Rows from block 2, named by matrix and row number. Each number is 128 + 24 x the weight over its row's rms, rounded and kept within 0 to 255. All counts start at 0. Numbers have three digits each. After the name is the row's rms in percent of the matrix's.
# q: attention query (model.blocks.2.attn.q.weight, 128x128), inputs 0-127
q.56 091:115133081094141159144119157124134102124144143173160132069125119175137085161168131106140136144133111130135157136116122165153193176144092140138112148156113171128166108111096129109131098098179161124098124103135148120136106102137146124112160114136134133129114139192113115146109114115147106158112144105125166111113148152119103165163146100112137144135162160099133101138136108119139134154155
q.57 094:094136121114104120138115158169102163171107118136144110142164109085086123161088111131109145155127112134136135189122146139109155131129109126158111138148163151137135159173107153103151125172103091127114178083129110133117100131121113125121157120130128106152096091146094129126116148148116116136127148107097145121114115100095094116101139145130095153137098120189105107084128161187159139128125
q.58 096:123129136104117120099090108114152135093116103139104146104137105150156152141121099088171119168138136173131130120073149096136137160141153132122150116127118064112167126125101155180112149121130162161156152107099148099114151110158110100136133139166089142140149132115130123106091158102101143125146160122128104156152141138074152140143100116164131141123149125130112188129120152135090153166100
q.59 094:131164162142101150132146078069105101151145132148139095186149148129151180114147134144138101109163127111143173104100108118127105147141128085091134159108158134135132171119148159094161155095126101127136133153154125116146120124182129126111159145109123127147148125181129124149133092154126106102099106155133184104120103120127110148144130116142142082108109110132127148131160109147108135086139
q.60 098:126129170118123124108120140095099103155096142116128119151145165121125161125108112093148121129162128149160104136096117111144153118092129139184130184157122116095137087113148170087107103144161098105112145096107144146149171093140125120118102179138148148162134121156142162120113157119147091164118129118126177118121092129126127103162104118136145089152110109091149107115106128142086130089168
q.61 098:155118114153163101119120141122116158158129126172141144148167144081134176114134124093166101086104142167089123124117139116145123099151105097134130152179117108160133116171123156138134121165086124120110153101125098171131156176151144104117122098127113084153155156155133127130119115153135099138137111142118155118124130130141101077097130176159114137157112155126161127140080125146170116100146
q.62 098:091122131121148136172102152114127099138121127145112089182088147090128093181154098094115117118108156102135148112143091132142208109101141131111152113142115073148132151118149122132136178137121132118144147129122109107104156143149145139111142116141152122153119145140158125137139116121129124108095139148092110145106060146118149105157160078152081159115111162135127148163157137134137130129149
q.63 094:140132134134107124163138156100129187075158122139066101091124123133110152123129116101124127108128140181111097137088122147109079130159133102095135146123104161112133121121151118118160165145138122102174140135105117133076119089174092129126142180132134131121105171116145155132120133145112154101113126136141103129116143132062112143112139101112128132148120131162140102104141168115076128093121
q.64 126:165141120108121110109119147132152149104122092132140166101106084115120135135111147121155144120178133169104121165080156123100150127150132157130160118117123136090098091133102124109102118115137134142155151117116135136113127092121075095085081121160088143143138131124108142127086133108084170167128118085140119163120130141107159136117157150131134158123108154131165134100159175106082143099094
q.65 111:101121155126124138175174140121117092154154158141137114168118149097171125112154122116110109172105152130128111126144098138128160114116132139120101150087128112113139103146172117123143130143108137117105105157177114116185118142101145161167154151071146099155139111152129123088153154099177108096152128160113124120140108134170152102100123081113130120116140131132095148167109083110148158139140
q.66 102:156101132140143148118126156117108091141150157116146110127121156142131132123117101176102150115091166139151134133154140155175127146110135150139101133092155107146150126131151114090152129157086111147086113120108094131144127182168157170181146118078162099136101126129113082126127127174159098129123141122097158134089113116149133113090104138080108137119138106141107139180102130114161107112118
q.67 110:147156095113153124132127101133171140098127142104118150102122103125109117147154136156158131120129150181122114103141134100138113092141124189133162156135129112113105123152086133151115140105108144132163133101111119158118096127104109093097098106149134111116162132143101143157126114159135165145117156080124054142138111136090105162117182088110110114103119117128134149084174131138081133154152
q.68 098:093122107120145099114121126123146149093143169076167119074123111166108128116181096132111133114096143160118131113143105139123126123135128127138113100130101173162168141173125080109117120102139105131134109122160121186140127124137144159138124095106159142083109123117142177128152118145150168150097126136107109145093091136128104094190138143152140126087133128175130127141145118166133098116115
q.69 089:158144121147100123138141175122105091165090092154139124157108107127124122123113133084117164122154105163116122142103167123132154087114131131117127138088137116129164137146126131099123133094143102141157106146089178103125104106111133107152151142112110102138091098166133151125164155196166143160116170128185108156166105138147121117106113141142142089158121117123137150113105117158140133175149
q.70 101:137167196108093089115105140091121119157107153153133122172164149056111099103129125152144150114136126145141164168146132128141128099109136099144123147136125093115121125138112130109138177140133158138152093140157133128136159090121116109105170134140136151113148142158153159071121149151155140185108146144121112155143147138135160112128122166149114161153141138144121173154139114172136113119133
q.71 106:151098158159108112135179123107127157096115158135108157156144098104140135118168083103099152113065117132108153133128120123120144115108132129122155128102115157113162109137120107129154096108138101096148151145128112128138167110116107115131124125102156114092106137183104146134141113149156143123075148142155122104077161117158126146162090142102083120129130119137068097085122110104164114092131
q.72 105:131104089155143159129141141076100078135132115131093141146167112079110140075127158165121149123108146138124117155158137156129139129109127121113157153143150108165123144148129135117105094109160124131106180154145103102114118157126124139098150124164149096149145113095140146100137116090110150126182127154133107077175122106102118134127131109181140080114120121150119147121095130142102094089151
q.73 108:140120089156159126149113120089123107140100124149160172151144125119126156122102133134094101128132104084154133142095134158075133113111146120064109112086155162114164108115140079159155175152085090157143106154141120142148159145127141160122114141126138120118109088148125126160119144134137116125115128104096157142087152128170103125173126093113100126120134116126081125136155134133130097081104
q.74 101:108151135113108119133118096124115098154119113110119131119150127132126183138116105130156109127138179104125120143114117074113139132149087164144143123127131135172123156125187122105166133101123070112104139126107112137148132189129109110107113085099111104183128143103145097147137118124146087115150162132095128139136144093140136123162128126155143192127101126121165134088059149115143127132138
q.75 103:135151160132091129159087178097122173137134144137172120119155160106128085139138127100154134104144119112145132139161136180133186152120142107136140151117125075151122156082143115130091085165118146115106136157168175115168113153104103138123131139120125116164136088107142137103127157118145110090080135087138130115110089143146122139109101119146133133145097131143145142138137120124126165088100
q.76 115:100077098147154156192170103188153142120159131139124097127170134127076126122118111088143110115133112118119150178117109150106139120145110086124141146103136091124156147078126149104122127147148113134119094160105108114135147144155104096110120153097171104151124129125132158140121123093122110124086130110154150119139113153122106109161108107134109176158136136090157150151132131143161148131169
q.77 098:132077126094105126128119128116131170144093144152133172121089123120130135120092146150098132079090091080141128135114127158142149106133120120130133104116130085097101112119118094191168147162153116131124100183120164133129139117131118112118148100122118122123133142111138141114142167113114113147127179137107082145119095096129079085139158093141140110097158170100113118142138072116114140122114
q.78 108:086134094134103145124115105124102138115144139145155095143110137093083116156143103138092101144145114138140161121137112176153150180129109121136158139114087136124122120146161085155079157132126102121111143105148132079146155158155118119136142123152158102114138121174145163163093157128105103176163128123142166095130160122068141126151081118117151123150096111118148152091127148112118139119118
q.79 119:108105129111134145122103141171132136141149097094119141129171135171133125145159114140112161126152073113100160130134165156111136081129117137173143164157086114147152087073112119175098140069108145140127100146134098109119136126176121117133136135133143125131153118077155135160108194119109139133164117135122115104117124090158131135166127151131126144110114103143127141150110135135115075111131
q.80 118:135108076095162088109097103129141096103111135161066143104091136145125151101145101136115106132139127110119131129119135112112117155135097144135100104150120168113077083155148107153084115129116132124158103126105130135111108128126123105121084170120144166174125143127097115156097162124101136136135136080128115139146109124061162134148119165108146134127140133147155162169171142123123167137136
q.81 104:147121090127152140170153123127145130175108108141137114108137116122123122145117184154124115141128150135140133153147136129144107129127168166118118125121103170125119151187157109157135173147156162120143147125114080074132157126124139154096142110138137175084126121108163137095160160091131139084117152120118137128095139152109119108135162131152076147133130173103133178163122096168147127096130
q.82 093:124110150130142114089118155148170156082110120087110164131149116118131135150165165131104154149137138161170124146116185138159124128151136140147178122091107125114128099114116143128150146131128126135164135126100160167101121133141132118146134134179139123092142151155138145151130087091090156148151149166154132136133120118118121154056151119168125147133091176153155142085147165130120153147139
q.83 105:144140152138156146146162144138098132128142119086094103126075121091122126153129128119142131139087088135118111124148122100131114140130178098119133117107147072156162149170142148187142119142126174115127102130113118159157114193124153095119164143135132113113119150084085112112108162128114107103141100098150110151084112143161128162109117115116135123165121106150096116095156097146104133143157
q.84 109:145146146124134091136106108099161144136103120149129140124073096131128133090124117108127134139143079103080132148148149078169092143133108163116159114164104130169146144135145125166106093126136172110146132111128105111123157085134140129139122161133137071133143138164140153146146123138149121120155106135192090154146109122154089119154150126098147128102169161126115137153148113145104156123070
q.85 100:097134121115102129171084122085110130096128154134117121126184134104127164184130130132104146112147072115180113144157102151128087142150150136148142133113127125135109167113119148104129126130125092143146146166146148115130139097204132147168114121131174132074122087093119132157147108124109115147095095150160105121139150101098134161138155120131126104156089129102155141150139122126104123120146
q.86 112:128160128115128118179129087113134131182128132122088122133123117151115104130117132145159080134099130107105141146125131153168159104138101099139093090164124115115117147131106102175096090109107088143124104149118122093143112142156099108111129111158116143147132146166101118097145141106110110139087159159139105129143162126071096129132114161126092087143134114174104151115106128114161187097132
q.87 106:125124156156101144125123151157162101181160135166116116123119120125111093130154116122164111153107161166153112087154115103132161111124097131167119148100117135112122161133149145131111139106104123080108132134069145137082119083123128131132120168120114136125076113143139146119159095106131125098123114144131142130132119141150095099078092149167126100126109129168143119172157194165151122142136
q.88 093:156153168106117139117104102183140123087125126108118115142114127114134141133161140131135129152098121132125146132124159156135137142175096139116085170086088125138120121149128115090119139145169104153097118086142108166105106104121130133105152120156120170106151110085139108179142116169128121094120093135143133197137147106103127134131156149121145154144092153205148129108119139095142126144117
q.89 114:113158127171107131134123133112136102115163088109124120124107110149116134155116120181152163159174143172121117147142126130115116151153137138107142088169116144126109105160144133119118148106145089123174143062143105130153129112127147138144133121106138174167148096067139153150145157149121129142078110122097094167146130142118150140126160166127155100138121133077128140139136177124158096115099
q.90 111:139144090077125143088116136109160161156170099126135141134192180146114105161130147165133110116107101133113147166111131115104108159164164139114138107167130179157127135153146106147133134134110125126147162119112132136132103131127132107098158113116111114145122161137095127126097083107124134096143104095120096105135147152121102129111124144162146088128195089134108092118093126118153148156096
q.91 109:114120133142132130171143126113148096152126099111114059172124110169107141108167096121131131093103096127129107108122117098172119145119132123101144189133151146169117125127115135187187111149136157122110103138131132146129142176103107134149131113107122118106136104172122170154096084103123123158128109133109151182137123169139125151116110163114144087157119135116118095140126126115114137149085
q.92 110:126134167094128182111139113118133145087155149139109144122124154158169156157175059145152149091134155128157104143087167107143120119152146162076127105129133147163125160148104093140110084080156108145163130134137132128151112110133116098163119119113093113171137122092123124114088105114123143103162132157114108095123110153150126128127090126101088115141130152130161125124142128125125112091138
q.93 101:118143149096131116122111098137111151120084151168159103154114144095121118127151117108107104106104134136129142150127127141128129096138107133113095116146114073164084158138170129193103141114122098124137128129167112133179126137144133103078087124139150103089126161124133135108126143135146064105184133109138087114124099130135127119137089096121100146165114153165165175135122106125123164120113
q.94 109:122095175138133137123156169120111148177085134112151162134078121085143095088148150123104117158115164130148109103126129153138134076123121105122104119125115140112165157124118155185085143138143100091116169152150132146100156130092120170128142146145117112131126151173109141099098121112118102140114112104130123120110133135141133089141122121121106119124150137156126118098132180183097159160096
q.95 110:140125089117166127145120119115127134095174111119110154109158106175115132112117138153103092133110104114088137093114151131125079111133115097152105107156166113151088162141137116098102167113089128107168113130147136157161139130104133172145144142097133151106123117171103164121128117128153134174107136098104117110137090142169105137082167136149146153105096133150108130080131090106136087121123
q.96 115:130129157101128101141128154145132120107144114135105162113132091145124101150088128116154195135137137156100134141126134109111132098138157100088154103125119123123143108125126127099110146105149149162174139102142122139098135119108069086131113137145086130136115146096104131116076127126122158160151120113116100159099118142106157176119163171121099185127135135146156151077162170119135154084114
q.97 105:149099155173107131139123148129106135123094136147112148132128125146125118133095161108126162142115091129110098180131111153110134131147109105135143106172110134092151095122121145165112108130133067145112127096157153154137108085176084124066134163111154135117104158085116113115083136104160137160157122111111129173112120105151126121147106147142108128109121148136166109143127145151166119083082
q.98 092:108119078106100134119148153109138115161136126112141124094147125098091167122124093136143122094127182123154150125101108155118149095151116136147110124115104171102142127118139106123092153129137119132128149085132150103135111087105090088076104112156145144118113115132107122177119131081170154105121138110166123156088149154171126149144097155136164117162117166132161131109156092128143150102168
q.99 090:084070091131126130113097131125112145155177153100169174125127093167095131118136130112146146096118130135136085148142154142116140121147166116133147083118161123142102106117086150121069132150188143115151149112092129144157134139136136115073126135117128135117091133137102099181129128137106149149117165113093132142127152124165150129093162120111139140150121140148163135152159168102133117134135
q.100 110:158126125153114123145138121103156146127132104128114113100115129111121149163143119122137146113131133131132154108140087165155165107110125128130122144104111112127158103138095141115107165135115168095120127105163094167110138119170095090093151095137124173119113174154110138144176185108159141095152159130093140147092134125123073111157103091085154159114111190156113126108119096109145118128144
q.101 092:111138136125119128141103117154101158127106137111139109123148137093161100143135082123105108123119103132127124153160094162127124101132155113139136130189181172180121100147118133178150086138108131103131106153176106158115114172133107138118107103098146161147125157125084118162171160107124114127113175134127153097109110139133121183146083118184124168123148117123113164128135129124128144130113
q.102 100:091133120096133137159135108148133095154141124126168088133113124097142108115138138139085110125135118110130096128153138147098092115100134094120139094150161149167152147178117137153111123160148113121102159131118118131135116146138115141140186136102135102119103137134149100085140163146158079102091171195138158134129158089146109102117074104141114158098139157110111118130117075113141142098127
q.103 110:123117112173115150136142149146113129151153163139180163159157161136106139107137102142122157124113099134107093103117165158116112134070161133118130139153113154163124141147149153101109145139167095134114125123113161147148131131093133117118118092153153127123157088138193093119125087110164130168111091156129133067156113122164135105129111127123108083089136143161146126110102145147120160136144
q.104 097:139144110112086149111133121161139106132105150123153153092124085110115085137162138138118076140128128115184131117157145108132128103107146140114102118141124141150085121128083175160141065136122120115172127095158197111126134131131089132124144101138172131127120100094133128170132091113150129129134116136139130146160101124098115144110153177146140139134132061108139145096102114094122126134150
q.105 109:135152148083126146158098161136144135137127177067149154114162115099170085108092106151098106127139130125167125108102128118123171119155131136123132133165097105131110148099140100116107124096114159150102148155142123155166138133128149124141153137114087127122108099135119166114117110134145118101168083143131093151120094113098148128156085173122159126132120085094131121147142149144129172165169
q.106 109:118115104109138114097126111135159160151107132124143135144095129125136127076130122128143099101115147147127086132146093130102138107145171130129123148119095145122113140138134116160130091114114164102107147120117168113141139159140108119177115089109125093095083137106097056149140154076138107135146110106176166120119127150114140131160118181106123171115111160136158097123124073143143105079129